Rows from block 3 of the decoder of a small model that predicts nearness at each pixel, named by matrix and row number. Rows with one number belong to one channel. Each number is 500 + 40 x the weight over its row's rms, rounded and kept within 0 to 999. All counts start at 0. Numbers have three digits each. After the name is the row's rms in percent of the matrix's.
After each channel's rows are labels from the 100 images, of 14848, where the channel reaches its highest value: "colour at peak" is the nearest of a few named colours to the mean colour under the peak. Only what is clearly more common there than usual is listed. The data: renderings of 100 made-up gadgets, each built of a few solids, in any pose.
# convs0: first 3x3 conv (decoder.decb.0.1.convs.0.weight, 64x64x3x3, each kernel summed), inputs 0-63
# convs1: second 3x3 conv (decoder.decb.0.1.convs.1.weight, 64x64x3x3, transposed, each kernel summed), outputs 0-63

convs0.11 179:486499498787500500553496500475498484513516499509463500499509506503500491492500500500500500500498496498500615492500500490501500508499500501500500505501500500500500500501487500500493504500504500
convs1.11 214:567504500218504496464504502510497512515519498509482499479501502513511507496502498499500501504501511522499385499476506503497502495509502492503494497501499500500499496505499499500499505498488499
colour at peak: brown

convs0.20 291:499498504504500500500504500503507496496499501500500500505505502505500497499500500503500500499507495507500500181500500498499500498502500502500498501500500500501500498502502496500515501500498500
convs1.20 243:500500500500501501495499499501500500499500500497500500501500500500499500504500500500501500500508491500498500819500499500501500497497501501501500500500500500500500476500500501499501500500500501
colour at peak: black

convs0.37 076:504499515462500500499517501502472425503498489508477500548501516479500492599500500501500500501546454411501494494500499335531500497499500496500515444492500500471500503501539417500340462500489500
convs1.37 093:489507503495500501482497494499502503492508514526505503513503510497500492478501499500501502492501537524502467506487510501523500490507491503493499491519504504486500513507498494497808507497500497
colour at peak: black

convs0.48 046:468503476491500500495489501416544501534353531528492500500498419450502471511500500479500500444527444496499504477480499521502500477480500414500493494502500500503500456503419525500508493500325500
convs1.48 042:470653496504503503499410506509704499460507503494501491508505490477496499526502504500500499502502500495496500504502497489461499496522492499497508606460500503477499488504487501496497496502406497
colour at peak: brown

convs0.42 094:307496496469500500500495500495504497455496498433377500543505503434500521584500500498500500425511591506500487471499500486571500500501500480500534470501500500493500500451469504500547492500487500
convs1.42 098:471498498430493503444510498497495499495539502453476502432496535647506506391498504458502496507499344497497498498476502480548508500481501512502373510476506503481500485466509504501512525508500497
colour at peak: black

convs0.14 068:544502542493500500393505500470535510465485495614526500496507488422500552483500500541500500496481530510498361492500498494590500527490500559500493504493500500481500505477629420500497499500461500
convs1.14 066:498342487416494502575490489513500470513546506505386515500482497492495483484494497473503505499397443498495595504484498496513502366490510470511492469509496498504509505522494493501501493498465497
colour at peak: black

convs0.19 052:382493417519500500505491500436466507501481499504413500458440489484500460450500500385500500499501409465499492534485500435527500494471500494500503522510500500482500462517411444500619512500497500
convs1.19 068:503507498494501495499463502501501473449511489507504517489498496489495496524492496520498499488523499498497505503580496513471503461497500501504493507508498499527496549492485502504213504505493492
colour at peak: black